{
  "arch": "tc_resnet",
  "model": "CTC audio transcriber",
  "dataset": "melodies that start on their tonic, played by one synthesised instrument",
  "train_examples": 26041,
  "time_shift_ms": 50,
  "input": "waveform_16khz",
  "tokenizer": "char",
  "vocab_size": 20,
  "norm": "batchnorm",
  "activation": "relu",
  "depths": [2, 3, 4, 2],
  "kernel_size": 7,
  "wave_channels": 128,
  "wave_strides": [5, 2, 2, 2, 2, 2],
  "widths": [128, 192, 288, 432],
  "init": "trunc_normal_002",
  "residual_init": "zero_last",
  "optimizer": "adamw",
  "lr": 0.0032,
  "beta1": 0.8,
  "beta2": 0.95,
  "eps": 1e-06,
  "grad_clip": 1.0,
  "steps": 19000,
  "batch_size": 128,
  "epochs": 93.4,
  "lr_schedule": "cosine",
  "final_lr_fraction": 0,
  "warmup_steps": 1900,
  "weight_decay": 0.06
}
Rows from block 4, named by matrix and row number. Rows with one number belong to one channel. Each number is 128 + 32 x the weight over its row's rms, rounded and kept within 0 to 255. All counts start at 0. Numbers have three digits each. After the name is the row's rms in percent of the matrix's.
# convs0: first width-7 conv (model.blocks.4.convs.0.weight, 192x192x7), inputs 56-69, a 7 kernel for each
# convs1: second width-7 conv (model.blocks.4.convs.1.weight, 192x192x7, transposed), outputs 56-69, a 7 kernel for each
convs0.39 098:144138135112121122109117152145132113088091152139161131123134125068076102026088142126166118155129133108168168189156135132097066119159144168151133141135140141105099101077160136134130124083117125095025042000147157152141143142130114152123122119139104103132124155150141114092095116126139180207183187
convs0.40 102:060073105113111099092164147114105103114122113106115120092085086139185143100066082102152156144132120119132168163149133124115104173176157130107117116048067066080093094081106136125113103130152134083095119093084077090103107110106124141104133132125121127127189173154140111102107181165147121112113124
convs0.41 085:123133128101114073062106105102099101110122136150159141132114109126129113130144143170037047052032091108139143129121095078062048125145131129138150144175163157133113076061122093096105077071096104029018058108134123142135116114090091119170165150138125109126132129118105095099109135137153146140158149
convs0.42 086:110119110164156123105185197167124071021039105113101128148116135126108082160191165140110117117140110102098121139145144137111090138112105131120121113126132115150130090090135117100107114145178121129179154084112113179180164151128115147145127121127119087126137169154131090074063142145140111098136116
convs0.43 090:138131119127147129128154147146132126141136110079033058086113133081085072134144169189125122116095127109096107109114101099075084094128123130118130131192167156159161174165076079078077104129125118065068100128076054099091083075106148132065079062083087129136143140126111114114129091096079059073105116
convs0.44 098:145124126125128117119120153152143101112136138120134125118123099061077083042096152153165115139113113069132117138141144122118135053103110101114104147147158148106113101092186163153154155114113145102086114055181220145134148134131105107122134137124106094087102137139142132140167121128165184189157131
convs0.45 104:152146146129115114093167190162126154150153136134153126109104088068115104039104117111155170175142144095124126139145106111101124083111118105124158127103108106099112092120086108127096119125125134184129189122060205101121128105128108134127131118108150134136126145145157149154142155169149116098135150
convs0.46 098:129135145068100131148145137126133129129115138155166112106144151121107094156125138126096111118052071103111160152139095137139146086076084113157136143179141136090107126099149131120105117133141086144116185151128155145157156134083060062133106102119148158127173170139114124131131141153126126122091075
convs0.47 084:148136128116119106094075067059035044077102187175167182193150117114117158120124082056095097109111112075064094112125149141117143100120125117121123104126139157172201203177155131157179202189139162117092120156132141132128147166170140090168179191177159125082045051064061066072104118116115127122119121
convs0.48 108:130135140157153121104126111109133122126111080076085122122113107119156137131134128118176138082102081096107127124145161174181174102105103110115105091128127141164191185156143137114115124124130152063119157128113094140141138137111111118142168150147152139140134117127144155167147056059079094121103108
convs0.49 094:146144147147146151173140137144139123139129099099085113132138160095084082155128140166099113114133141140166149134143135140141125128148126149150145149173159145135119143151125129108112117148137098089115104113161147087097074098133151156158162138141153190166145139154144149163157166125109116117118105
convs0.50 105:151152138138119104101156141131145137124138130132148140109088100132143130090084105071130144144166162167173184171170161155132112125126121116131159161085083110112110112087086078101118139140134071075121101127142076113115125138148149171121106122106135164157114101115113124113084111125133132118127109
convs0.51 097:126157157154163164170149152145132136132124097119134134129133138166153167180152144133117142143106092114099130131130112093091129215183174172166168148138135146144152142134111098120119124135135078134080078095131102133134139143149163166162148149140140164132129099097095107099117130114092109115122115
convs0.52 089:153155136170139147089125108117161159175170148164165183152131112154236173237151180081131120130153131145143143157159150116110104186193146187151151133137141148170153140118155148169186188190160130095146163168158164105113120122132129120122126117125154129119148130135170177195176139136130142149141181
convs0.53 110:125123117118110112105158161134125123123122119115113117116102092203186197197181141122112119106100096085061138152164186192201191166153124109113109108135109101112119117106132136145154142137107149164145167137163098088101111106101089067155160162155149127101146135117114109119112097104096096096101092
convs0.54 104:098092078088128116123129158162153126112112099105098119139150137116098117124167147159100109097093109117158150149148147148120115084120141158134109124130150148122131134123136126124155145141131121061070124121212187104120155155153158170114128132121100113110112132136138095106127120135145153114094072
convs0.55 108:113107126119120123147151145134101112120130113092109123099078089106132125135109103083100113134135164161165180157128114117103121158144133091088097116113105118121123121131110102120124110104106027065091150124113112074090109113111104095112127134116117127143161133117090092098115203178139101070076086
convs0.56 087:135121077071107125102086082088143135106105159153130089071080098172148147201242198149115136139120096099056083089075086097127100136161121155143134106114104109137148111128093107098107126101099092118170156095150151133126093116114113113120118114137147117109069085097131122107096123118101119140136130
convs0.57 099:129129128096087126134137136147137122104110151143152139089084096204171110118075113109127111091075055057073123137128102122136153166140117110099091093192184182137118148127130134122116101091082128131144121089086112136132113117128111091132121105111120103111099075085071061032047086095099130126104105
convs0.58 103:168158127132129103115132112137146121135122171159120140154125119172132147035094094099147151171176139167147149116136132137109096142107123136130132146203170174152178163122130137131142151152128112158159119118082043144157136158147150133132126126150158162172109097122143115102103086116125149136156146
convs0.59 107:100115109100131129138141131135136132126104090108094106119123148074087147158142109122135133124124122092101125090115094114115098111111098116138148136151142136142150120112113115100115155143134100107134124100114111139111101122142131115045053091134133126125099087095089106097103098101107098125113106
convs0.60 107:137164151151156158147121140157131110118119096109087109147145152096126137120146172148155175140054021066071103103107175204219192093120116142159170149066062094165199210193104091080141174182187166109162091110184170147144125106111113110135120125161173140161114124134165164166166060042083115148170159
convs0.61 109:213215193143106094081098114122107110113105188180174148117095105162178134102114097082226212195141092058047142151132118100096089103124136143168169155088100080077091104137163153152139130116117178101118135075081086162159147118103099106106106120127141163173090122127137154151134159156145141150154161
convs0.62 108:182179152142138132125139135125127111109120188163141132096087084074111130151143104088176155146146136134127132156129122110099108132127104096124109123063068105146131122128137134130148128120121130128196137115096067123121129139120123125099088103129127130160109097119123106094106133150134126130105094
convs0.63 093:149156136119173187169120098099149136128126134132105093151161143127117114065122111106125121084127150161134174149123115137152152168148151148123115114162150097105143156166096108093104117130114088129110200119119079091105098123142164156103087081115124108133159146144152164179178079077119133120144142
convs0.64 107:097101106143155153138125141134122129140139109093117142153169173120106137151119114065056084130155180166177087120127119114119130166154111102105121115075057093105110111112113110091102125134132106141131076106107149104110120130133134140171159160149171179155129159145125126137144141138107111117113085
convs0.65 100:093128157160156162149151142131112097090097098113129122101109118145184184164117098093141135130139115086100126111117123128117114132115118132126100115043059077091108106104086104123119103103116067080067082116094122065079097095091082092097132160145107085082139130123118097091102195179172177173158157
convs0.66 088:100096118129128143126068092111122126110086091068111113114100111085098126118150120140092068101135156154174148186165154149138133084093084106082061075141167189152131143135131108111147134124153090148113079101154129089099099096081099129114112121138089059087082123127127118100088115115141160137153158
convs0.67 107:111096104117137126086116125128146146152136110087088103122134125131084104151116099108158164131127122104120126131119136157151121108088080109117128080119099126135151151105136152138149157156164079087127063098042079157153131142157157142069080101122123119137108109111123125129116143114091096124141121
convs0.68 077:110083102090116105118128154134110089084065154134137143159153184127099101137174147145093099070097153156138210198181136115103104109105119107100083081191154146152155134135165150144164162177193107096126174167144206102086097126165185204107106099096098120138121129134130102074089174149159139120113093
convs0.69 084:108114108096099101093131103107103102107110083105114124096087065193208203177120105116102108108131128117106132115135117112108106130139144141134132129152153155149145136111133149149142136144148158158148132123123104129145133132123120115137152157148124112115134111115103094081068127144146155154158161
convs0.70 098:102095127101108069053122117115120128120100060081105108100093095108077099154131108108166169136091099115111102127127118141132115113089104101101119093114085121111101086105117127123137156139134036154129072093095128124114114129161153139080093148177188146137080076081070079100118142126129128118125144
convs0.71 106:143149151144135123106129114105112113123142152158163144126111091133148135095059068064119108110104106119109149146142147134123138107092075083072087091129143153170151160150131132136136143135132037102084084120060103129134142137130128148131127128121127136139146139152151134129124089092098101081082073
convs0.72 106:158130143176160119186098116139115122134125133153159178160093159113115043112099106093124129109139170098142179143158208126173194074112095104105069066099105106139110091160100093110100100113101105164080157028123210133118149129139143139144136125128132157135104117141141136090080128122113077080116179
convs0.73 098:145166164167158133130132119120139143173185173165139129123113125093080095113059034053061099121108093093085139131116125137145176134134112147168171165107111103103098094077124125130143152160154068103121109121130088128117106115118121127086084084129125126125132134141164170180170176135117104120146146
convs0.74 099:170158175163152128124139145153149126135151142140155144132128130183179143031047042022170191217206174147122143124134113136134140135120153152152151128134129118104111129125108115121135136144164164183134059041112053163166152156136145165121103102138145153176128138128115115111128081076073098114116122
convs0.75 082:123111123134143125132146157172169177164146073057077116128099105126062062054082114133118111133114122111118129143152150137132117150145150133127111100089091080099105090069050086092097121115083094083123141093096196097101118135152132101059085109122139129115071081085099120106116116122123124128119128
convs0.76 102:187187177168153125104131146144127104095078118124124104090077071137163172157179188153143130119094076036042172179157139139133116087093113150145123092251234186123096094077118111109107102099093081103121172115074133141151149140119105086098122141160167157145090086095091089102107141131108121132141168
convs0.77 099:123114106131104111128142154135112106070086168141149159110088083095121102143145112060156154157159159169174163155117122131138130068073083049076110077110122124163163136137136135138155143125092043057138112115142136132138139152143118117102101110112112113095111109110108103098097167176137107116104104
convs0.78 101:128147130094118147127115130102123144145132157154140104093093118105108101143172093098139149135119108127156134148116135118111116084093062083075082055109129125161160147139171167123129112127136078057141102123090070110109098129121142142147136123156138112134137141124147141157149139126101108131125079
convs0.79 106:175164170152126118133154142112102084114104139131151143133122122124170170149106051090142133154148136122133184170161147123106114118123106107098109117106128138147140149165128120124146147143136136153122099075072099097117130136141150138135141155168172187170146129112107083105098096087081099095085055
convs0.80 081:075078098107113105109129144152150136138117083089103125089092086074145112091130123136172164204201163137142121103116133125122116118115112129137139111069094087088110141155094109110105111117136088067158137106137085115102112095098107120116125127129106112099123123140143122134125141137145130112116112
convs0.81 096:185155119137118131125111120106100110129116187156099107123120103092112086052049114114180208155133114146149188152156133179153146112139115113108118066146137122118187184138125133105101126108105174077076077069100093123104082114130124122140131152154155131136127135133118118141127121127128147160158170
convs0.82 104:042069086095146148160195185175120083093085105109132139146134138116131124146142130097150183174111112143136023060060103160167192133111102124114115125150119128117102098109150164157093077097096070129143163168114132170173178120038032038168149121083049078068131130126091091101108139137114143161135102
convs0.83 115:143142142135127114097156136128126132125120106111116122122123111203188187172158135108112102068055053061057138139147159167156152163146144150146146129138124112113129129120130124123128133134136095123152149131098085122127137137132134127206173166164158156150152136123121127129119091112110109123136135
convs0.84 105:149153130133141159146132147134143138132129119111101098099131106082089113124156179171142119083073106147150116126119103138115134140148153145136142121063110149122126124103119119124131125137132155153097135178146138117132138135126137116103124114124142160131136127111115095097092127139141139127107092
convs0.85 077:120132145136119136135154132141148166156152116151139124126134127163191137164161156189137148133089094090090143137148140124155150135107101099107110091129142147185187181159118125104100114121102154151133120049081106132140117120111107075101104093123139135105182160134145144144123069067075084107102112
convs0.86 107:145144135120151118121076114129095107115117118130155119112111135136151180136085109076072072096074085094076155143149118179146125106122132120119177157153145139082118149105142112142157119136186135191123099197094128094128117115123123156130139189156131151168093128156110100105076113110122116149154162
convs0.87 097:132147151148173185177109094104108092074070104129164144137126163114161177131100085030103100104122091117122150144136125156150128095099116110085109106103122113092067070030139142149163132126154097109108119115098055117149133136107108125167167199198187193165164132126103099092082092133109100092089119
convs0.88 104:093099111121187181217191170169115074101093102108129138177182179116113105152152120131142171163119080160154084080099130159189203104113103119138134142171126104092110119095157157158123077095091089117120149165126119192183172140080081078154126110102099115099143134122102106135127120130119124133103086
convs0.89 106:118102092125118111117135142121118101118117115090091101093063090181151158120136136149151134123121124142171104100120136106092075118113114117113084098188159141138124138145147139128146145097136163098103128075147090124130115108102104143109148161149132099145117113119115095098097093133153131120116090
convs0.90 103:145120120089096097133114133102108124129119188173179123094073094124142130133131096120189163160128135135116132116087089127145168118134116092123123114144133126145160138143149137153132115110085031090119144163120118131141150122098105106094096107115113136116127122114095108112113127151154122070079076
convs0.91 098:181181161145150164102155164143140133140131176185169144138123078094054054079052092139088101106133109118088197192164132133142110098118102154135153127151138152158135148128116131133130103099057165098070091107136105127135144129127130118080067094115114085040140164149117093126136128146157159154153174
convs0.92 100:128125108107160175170218206172115090061080090095090106159178187113097087097108125102125125129117148173161135131118142156185186161158148156138113101115059085091085104085077090114142175194186112098097144169137128095092084111143156154104105140164174126124164155133123118108126165164164147127151142
convs0.93 105:153138127132124109141154141141140146114118138156123124120130127130178144159186228158125116124161184191217111098122119123096126167174140160155152122166164155122130120102136141156147148131136168087100145170167185143115132103115120118123124144132133123141172180170174163118122110128150141118066076
convs0.94 104:076090096102104108106120142148154142118110096110077072084076099069121146169193143051090081095132119095100076095092089099101108076127145191178142127064057059091109105101091101103115120112114136131164151118151126129132117127130121129131148139157138104087127139143157137128135125126138150151139142
convs0.95 104:169170162129135132097106118125113116117089163135123097092083071130083055045009082086131150117127112144131167155134127140124093084107136192156172132228217190152123122082160172164168132108115147101100117125081082168169150139119118108126102121150136102102115116119120124113096135131107106113121129
convs0.96 096:163152144141141119108140129136140143143156127116117140142144114134088065047082106135134131119127152141135137167154152130121146120118116126125101146129107126151136148145104098107111144140142120079121108101124106139143149146159178174111105102131142153141142139163160165139177128122128093085096087
convs0.97 101:178160170171167161157106134126117116120135129125149157139105113157098084083101072062164131119096128104099147153143148126127140141162153161151124144124126166186159127135085081105136114113139083133137114079080103110099125120118111114115107117136115118142067104122117106096087072102119125127160175
convs0.98 095:136152133138080091086117116125134114152136127153154169098082084111122104114165153158159157151195145143101144124120136092104089127106120132102118148084109105116086154155140137156139122137137118101090069153140086119122145131123130105077081122086091109111133131143139119131138092114160145116079132
convs0.99 095:131139122118117107109143130127123124123127126120114117112118121204160149147142111085176170154127119103096166149176176193199182176170168179154137152165120104102144131145147140112107130147156096136123138108109105156148131121109118114140128122133118122109110108097089085110080160132133165178163160
convs0.100 098:173164139139135128124099118110112124140147157153132130136116104115118043000000058062180184168139133122105143132128138131130135100114131136124114094115091069063077072071121113121115120111094160128122110092103129166150147147142132130105089095111131135153084096087109124124112093101124124106111133
convs0.101 108:113086108118115133142116158162155157149142100079109122126137156043126120096101148191117123132125137148149129131147162155119100086123139131137126123156157169171147121119125138136140140121132126151079046080161163109115124138113095102113113127132150136143114167179156156149140107140184201187137117
convs0.102 094:123132123123122107115148122136130110103084130138101101116097089133122137133134135107200167157147113089121133134131151113086093153149165154123132096000000070106139179183155161160145129124120071107124115092058096114131125127126088076119110149162160155145127130143145130132136107097090087079059073
convs0.103 103:105112104100115132123132119118130122111118133128116112126152126141109107133156148124128125115098064084088077088093115128110115159140123124128121129138122115111138126118167155124121121136134057089108150150109085149123105112101094090145119115120144147162116119092075083099102100112119115117117122
convs1.39 092:128152141127106113114127161155121114112141086157141102118122142130077076137157140199082078094067087147191087103116143140116123152152156157144121103146146159156142089064165169102110144132133157167125135185170168070125148135121113124118087125155145134127132153130126141111121145163111116117118105
convs1.40 105:128133137142138134138118126127126129129131141131130131127114114071087105101122156160192194180177187208222157167153144132131133140133129128127129121147142150163139129143128141141138124116119143174176153166143119121119122125131128131113107103108127135130162166173180174177185130125122129125127123
convs1.41 080:134146149147142128122149143140134130135130125124129131135147134191176139125144189188126130111075078127183127140146148151127122128129127127128123121208218219209193190176136132119111112120135196188134133106101098121128150149149136129138142126128131141138169156159156144124120131141129121120115107
convs1.42 090:110099097113137140135142123105096110140143157147135131141130109140120146174141118141120108102054084126147136125114099131142165144124136131138128127095131150138114133143140125121138138115097182141137121115110105132140131124128132123104126136134131141153133119112111133136115124144142168182174144
convs1.43 091:099123161176151133133142130152181155113100114114160181130104117147172154099094110170118134155148133109126140148153143165193173120121131151151144130130128121144138148158100144188150099109132129113117117165111155135092093151162146136142142101095131149154131118122144133130125119142187192149151166
convs1.44 098:137156136123104113113109148152118107102139095156128096116122134175089080141176177187100105112079069119154073090091126161148159127140165162145119092145130155168188132094145152091102145151159161146089127142151172098142149123103093112130103127140134125117142147133118136096109131148122132116128135
convs1.45 099:134132151128116141138109101078114143155155134139112148138101138102138120129143144121125108128151153145121154110107108066142149107130144171158162121106133114119148143148143125114141128138125143168123139117065124157145117124113094124103130126111124133129143099067101093101146128110105080112138156
convs1.46 114:106111151172160128115132124125139126092075127109119159136092104131152142117128162210143127126152143124109114096092103058083147119123129141135137140126125122130168164158118112137159110108132143166094111165108089152124101127148124115128137116087115140140158150146147134116104114116140175172141139
convs1.47 080:110107122126130133138114107110110121145147142139136139137131122168132138162171171184077105122132137151140108126140132132146142144138129126116110120083091108124113122114134116111119129143135230193168140123156167126128123132138133135104121135137137129125095093098112107098112130139139133127127132
convs1.48 107:143120112124132129127177137111110113123127149124112118120105102112146153150169148116041057075093137151144163135147167167157143128138151130110108140127121127120116121117124100113137142136117111108179180195152078162161131122138142124120128136149164167165121109106094087102107159134135134155163168
convs1.49 088:157153130122122129132111117127124117115119144139131126127120115091125139170120130143130147153137124112104114119129122111114102148140137123129116129115125133123107129147106099100101103107117166201168174161129129133126127123121116114117125126123119118128154150152146132109092113108115129135135164
convs1.50 095:128123121106106105104123127131141138132118117113122123119123126177160133103081062071203193170135137126125134142139117131131128108128119130134115115115105127136126141142120125132131134141145119193169104148141137128117112118127137125140135125121113105106148147154161158135121173182170144128106081
convs1.51 087:136146143133135144149130132143138123107105080097117115127141150181180127103126139132145170168177161121088118144166186182189174119131117108112104096155142135124120115105133146132130142144131101171153040089125101134136156157149136134145145136140145155163118128139133131126113129166163147150149160
convs1.52 089:134144140130130119129136153145125126132135134137117121146159147131152151152128162126212204188180168180144101137141152123128144153149154175152134123184160170178183177174174144116124130125121073195104137023062051117140139126124124121091114139140127132142149145146111111115110093109115131148130112
convs1.53 112:100102112112108109109134138138138132123115114117124125123118118113128133130134133126128119119113123125128134127130131127117128115109106107118127124099103099088076079081152148146137129121124114107108122126099104133138132130125125123121118119127136143143127143141130118116118119127143160177186195
convs1.54 108:162176155152137144154129156154117099099118103156130085091099108161115090150164173159116124114109116117123138126117129142134160157167175163149120089144137137134130109086176168102100134133136174138047147118033119075125144117112112121094067095137145148145132158152153182159149127143138141144150151
convs1.55 099:086091110126139131120116138154158151134105131107106130160158140133129162092048065095132143122090097093104100114109112121129153077105134164156126110107123127120125155170132124121130121119141176176171147183177164158135117118120122114115124123110112133132144122103135168175164112117128133138125064
convs1.56 100:135129137150153146152161163143131153154133147133110109132120106146144137094086129101118119127132117133141178160137136144126150130117132142157140140113109098096102104115140128129141142109109104161139076110146181159170154150162154132116139152135120139147108120135128129146159110116118133154154166
convs1.57 095:112123130133131122117136133125128125128115126123124121118115118121112135147144154167123119107114144168184136141154145133106111145145142134132133132210187181189166174165158136126116107107111124097129144076050071125128140141142134122128141147135124121125155139139160155150130156149145138128113104
convs1.58 101:098112108092117133128118114116115113151153139144135111117169156123162162144153074055090109121125144132136157156159157154138131131116090086104120136119087081092078083103117102105119162174122115131177152170079138109109124100079108122114117134157124088105125105132133103144140130121110103146155151
convs1.59 110:133109108131133124104134120108115133148150133133115117134124100149168171124104122139112122133140130120087132113115121140134137122105093098104109130108124132113127125133139126130149153121109103114109123148152169173159111095121143132109127145139128145151114132117100100105114130128143143139129130
convs1.60 110:109135150167143106090132109126122129123125139130126122134129107105130138140125115149106071055096167232204083071109155181163169137129122135131145157162159161140108105106104115133155162136121130153123120154156163121128134119123140122129141125111108114128146137135116126113076155173186172161140149
convs1.61 117:134147140130128137146119102092085099120165119123125132130128147126107140159141126121083064095132162165140069088087127156160160131136138118087098115115086069063100122127127131121109100113130180166186145152090102104121134154156138131126115112121126114092081092090087100090104170170167154142141143
convs1.62 098:110128133133134106104140140139128132140126120090096117160161124155156175147142106098103096094109132118086074083059078118141172105090120157184171150108144165138112122148107104114119115104120206154148069148096102134131118104123139113116134138123106108121162145125096086082091195181164152143115087
convs1.63 081:130132134148145128117141143141132125122120124108097125157129118098177173146121069081162170143128097113132152143119114092113140096099127137137145152101133127113126123115104106119139118102112001098115155144095134150145120116125125126134136147131129135138112119114115116114129102081097127145133112
convs1.64 110:125120128132143139140126121128144168168148127127120128134129113099074084132170164145189195171136091051032112140145095072106156130134142140141126136134143160154112099077151126126121118110109186131090138183139124127141143141133125125118113109108116141152156117115121125118118181163134131152158149
convs1.65 110:153137134138144150147132131136137140139151155156151144131116114088087093096082099118192179165173201214221131133124123128144159123109107108109109103085091102104096092094127126121118112116124146120098088124125132130144148143139135134110114126136137129123158157153148146143164083081071071084102107
convs1.66 079:134141143143132126122127127122124130129133103118124111113110118145129088127133125149106071111128118112118131151140124123113124149144126131136121122128125119124119102091131130121130139138134124139105129123110074126131131119111112118157145140134134130132143131135143145134135177179158166174159151
convs1.67 118:130114098108121109083131124109112143175166152141121123152175122142125145145108113152054088111109100092085112092110113126110099129105106117136138152108118139108096105112146127132148167131094161137183128137136121147146124092099144138110149167156104107147140129100080080099121120125125120118135162
convs1.68 062:138139157151143147146126128134135119108113127129136151139126139153169135111104125110149141123079086099097118139148126124156165121126147144140140129120110113116125125126141146146125122126135125149095159087046059122124118123124113113136123100095106122128154154165175156129120090111142134147133135
convs1.69 085:140145143132124120114143145141141140143138127124122109101100100126128137151160162167149127103091104124154138133128125137135144126136132125118110114168176171177155147136122117121119112112110097084081070077085124144144141142148148135123124124128138142141195198198186152136136159162153153156148145
convs1.70 100:166155150140135133112182180132119103125140163155098098114131136157135148168141116126111098102134121113129156127135159141116108142132111121114112112147133140128111081088156106094122121124122121143146111072081137172201177146132134135103145171165155148140187175127110106110131112110118115138146146
convs1.71 091:132119124118118112106128132128126125127116101107116127137142147191158155131125133128153161158144133117102135132115118136142149118126119117125114105180173174172158165158130132143149134124125170134153167147152153128127121125140133114122122122127114106101194188185159130097103173171168156152144116
convs1.72 099:103101127133125119117117101096108107119153117149151139132117121144139159181185178141134080112113137150140090115088109136111120111094104108122104080116108120104100099073099109111112121119130177111064104067184078123128120139143126120163161147128134151148131134112096105095118135128131160172185193
convs1.73 114:113132154161156133126138131140155154148129119115125141154156149152131148156141153152207229215202205229227147132130136149141157126119136160181178164091092103119121116097139160184177144118124141094085118167200161109103110125148153133119126107088083106126137141153161160163151087084081084103106110
convs1.74 094:118118114107105109125123115116109108111112103112129132132139134182150125141155120114064093114157164167148131128124112113113109108116113124127127127146119118129133138136114121115116128139140105176140110175142136118121126123116120117160152149149135127133127134147139123120107130137137134128111134
convs1.75 075:148140121105112127134143133114106109113110121113107120133136132139143118121122133158147165160182194186181105142154172153138126132118114132110103104124124102101106109119112100101118138142137113099123139148168121140144128129139153156132148149144127117119159140120122133137130143135146163172167173
convs1.76 107:144131125127141151155139124108108123136133122118108124135129121108093097112135135132131105110129162185187179165151144137137146102116125112096099109126133135137146150142115106113130129120113163143133144111087086153172159148148150144150161160156148141136135135127114116117117139135138140151162162
convs1.77 096:104128149139140127123115116137146134117100105093129130127125120171199189118093097123165157152139129160192105097084086116136181128127132154171159134196197172145122150149082112130115112117132185163109079160166098127111126139139134114134139126120119130130123109120122136146136149151153153146117092
convs1.78 103:104103116148154135120130144139137158150126163123117145183135085194199193171124122142080105100093126151116119113107097121130157140122151161167161157131149150125096125119095104142181157101116160185093106113117168144143100093140137107105137144114093131154131160158134140124109136145142142139110112
convs1.79 099:103096107113125116113139133128127116112112136118120136138136129131090102130146135136067068075098097070075141136137121111114134124111092100113121126148137138154142144137139137134133117122126164154150140151176121117108110133138134121113125127122119107100168168159134115106116200182159142143150153
convs1.80 078:124147156138113100107137145149139120109102127131152144130127125172194161130140143138159165175179179189214121119114109123136145112130142147159156130118115135127121141133121150154140129122121207100100124169145101128101117135137139127133116099118130128130146135129119115115110111125123110111121128
convs1.81 091:129133122111104109117141148149129115122119149131122128140125112102151138158155094144110121125139151142125111117109092090084089125125126103101099106176173136110089105139116123140143143130127023153184148169111157122125116109125143146121143143131121131150101084123122104126100127121117122132113131
convs1.82 111:069087120153165139121129136144157141114094129113124157150122120110168154122123114160124117093112106102123092077097139126131172135125121111099104120139141146154168178156127122151169138116122110130102104156083101132119111141167149133128133118095127144138092107131166161136136107102127154159143125
convs1.83 115:099101108113110104102134132132128114112111107114128130127115111136158157136131146147161156141132127133141183179170169161141135070074102121124124118179172156150146163164139146147140130119123000000038061067075102132124114113112104092125130127122120128126135148149137121121130121125130130122105095
convs1.84 112:109104121141139131116143136140176160125112139133139153123094103155143150132125112139084090071052066084124144149159146129141127124118130135142130126128123136156132124122108123155149098086108121103102097164198164141115096118130125125145143121108128140128113117105120145162157114100116139136130132
convs1.85 063:146145138134129127125137134137127127118114112113123124119114110139179183153165197194144138126122138165168147151153131112098103140142142137138112110133145144137144158163130129134144141133122119102157124148191151142145143134128125115127133135134123118112143118094108127147158153146141128125111116
convs1.86 115:118105117129123122121101084080103105110122116102111141121114132145133084171159085120184160183177137101140155132108088082090104115113110102125146136154137148168160143154105124143151121116129204089082131111133168118101102117123113109153146125122139142136157150131149097088133141144143127107114149
convs1.87 097:110118124128135134135118123124130127118108123119121129126111106164120113109116118137148126137149110087088105116125112087086103118119116119120118103206200199193168157146123126137131121121123196145098158158139135127113111123132129121127122119112104118135139140138150128120129163168169161171178173
convs1.88 115:093112137164170133119131116119150156123095130107110143126103117140176161150141152200107095100136138135129112088092140114138184120110112116107113129136133142154167159141118116143160126117128142146111089130088109129108097126149132122136151129106125143143125152156181166130114113103121156153133121
convs1.89 098:105128133118099100109110139154142129118108114121123114130129139162145162124135183162132138151116094110141141107107093127149148117113136134133137117183168148145145171155118133114116128130134162125129094160128182115130140128120121108140122117115116117104174187172178165129114148148158162161155133
convs1.90 099:089105144151135113095148145149157147105081114088098155157118114151187181137096100139138108081091119113115056054061096105121143118134158176160140121191193147129147152150113112129139098104142143169136159149140149146126106134165138112127155142109102117114139131120132141141157136131160179144120097
convs1.91 094:136140133129133131148117126125118109107109131129136144140129143096116170167155127124114138133152176197198105134141147138127113108122121111109102107179153148121119129124122117133142142140143040130146086078122149148149151147137123119137149159158128124116133108127120128140134133132148170167155158
convs1.92 112:103081085126158146126137111097104156163138142121111120164131078123146180173156130110116110104123137115077144126116115112108135130105111117134122135101103127146152140124101102126179186118108116179173060113176211150149111077122149123120147150106074113149120132141147165147118107101111149166138134
convs1.93 121:102116126128132117125105114118123137124115132115122145141119114169178150128145138110084133132129119093096146179185168147154154127120122136139152156151156137134149161143096123145157150146156117176109104099117173136130130134124097083129135125104117137151107115092103117089069124148143167170136124
convs1.94 104:136118119131149147128161143134141168158132142132121125151133106107116117138105084095169132125108105102111160155131128128137149113105114116123126117177171163152142135135118110119143146123111092117103094114144138156148121104130155156141136139136134144157141137140119127119134119140134142155155157
convs1.95 104:141139125111117114121121136126110101112129133114108119138122108070046095123102102137111118114095135169168057092134157136117107088093114110102098124163144126133143161160123103108132130115119130150164170112030130115147146146148141134112145173172146132138151125121119122140146143141133158181173185
convs1.96 092:077072080097099100112115105120134145138143130129116107112112132151142107160098061127118158193210212193177105127120136113091101142131138142124147155119097111099106129125120130121139136129138123137072164213126197119122114102103103108111107098090089097104102112107105131126121122111116137131125133
convs1.97 093:125128127123109104099107092091108112114109109126130135145143135143132126137142148177169122123137143173165154154147121102100121128105111124116124134118108110115092092101096099118132146144145161142075112186174106122114107116111115121188175162146140135129130112109113112106105190175158140130136133
convs1.98 089:118139148144127115117129125143141117098107105124166139103120145159162105109127124119082112163176161170165081098114084119143132130154174155139107122138082086123129133129132154153110125136126124119145114170213051136123146142107095102148122092130145145130144133127114092107090154158146124122117128
convs1.99 104:112109120140145139125137129128135138137123108120128137137111100084099106099108125118225231210194191213213166170162168158139142118111126131134138138095101097101103104098131141153157144124127135118106105131127152128136134130146149138115122127122128137142096106104122128144145104118137142147144138
convs1.100 086:115124111101099094110127118119120113103100109113125140148141133132141143160132117103090082083102149185166116115130129139128110103103116107097091097123112113111125149165118123128135140147145136125149184181110097143138124118115113104161171153127112109117126122112106110105097147161162171164160140
convs1.101 114:141160155132110119116113125116104105093117119151149118107116137119088085123126128150103116139137135123088138138122128169189190139147150149148139131099097111136145113101140142119120136144145205148091135135142146118138158138109101120118091113148159155150108106118125125094085152141121116112118129
convs1.102 104:132128128125141142140142125106101108129146136131137132130138122103097125140137115126098106099097099081074130132138105112137134126132122121131129136069087097109120119132137100091105110119108108140157129153154138150149135120116131145112132133134121113120152131116124112117133120114124138171193189
convs1.103 100:126123131131123105101146123109120124125127121117123135136135129153156120106113133175128133144147125093073148131124102097096103092100116118129132132119137128109099106116137132135140133133140060077090100140135142135129117108122132125125130119113118129133155157150140119125118165149145136130133152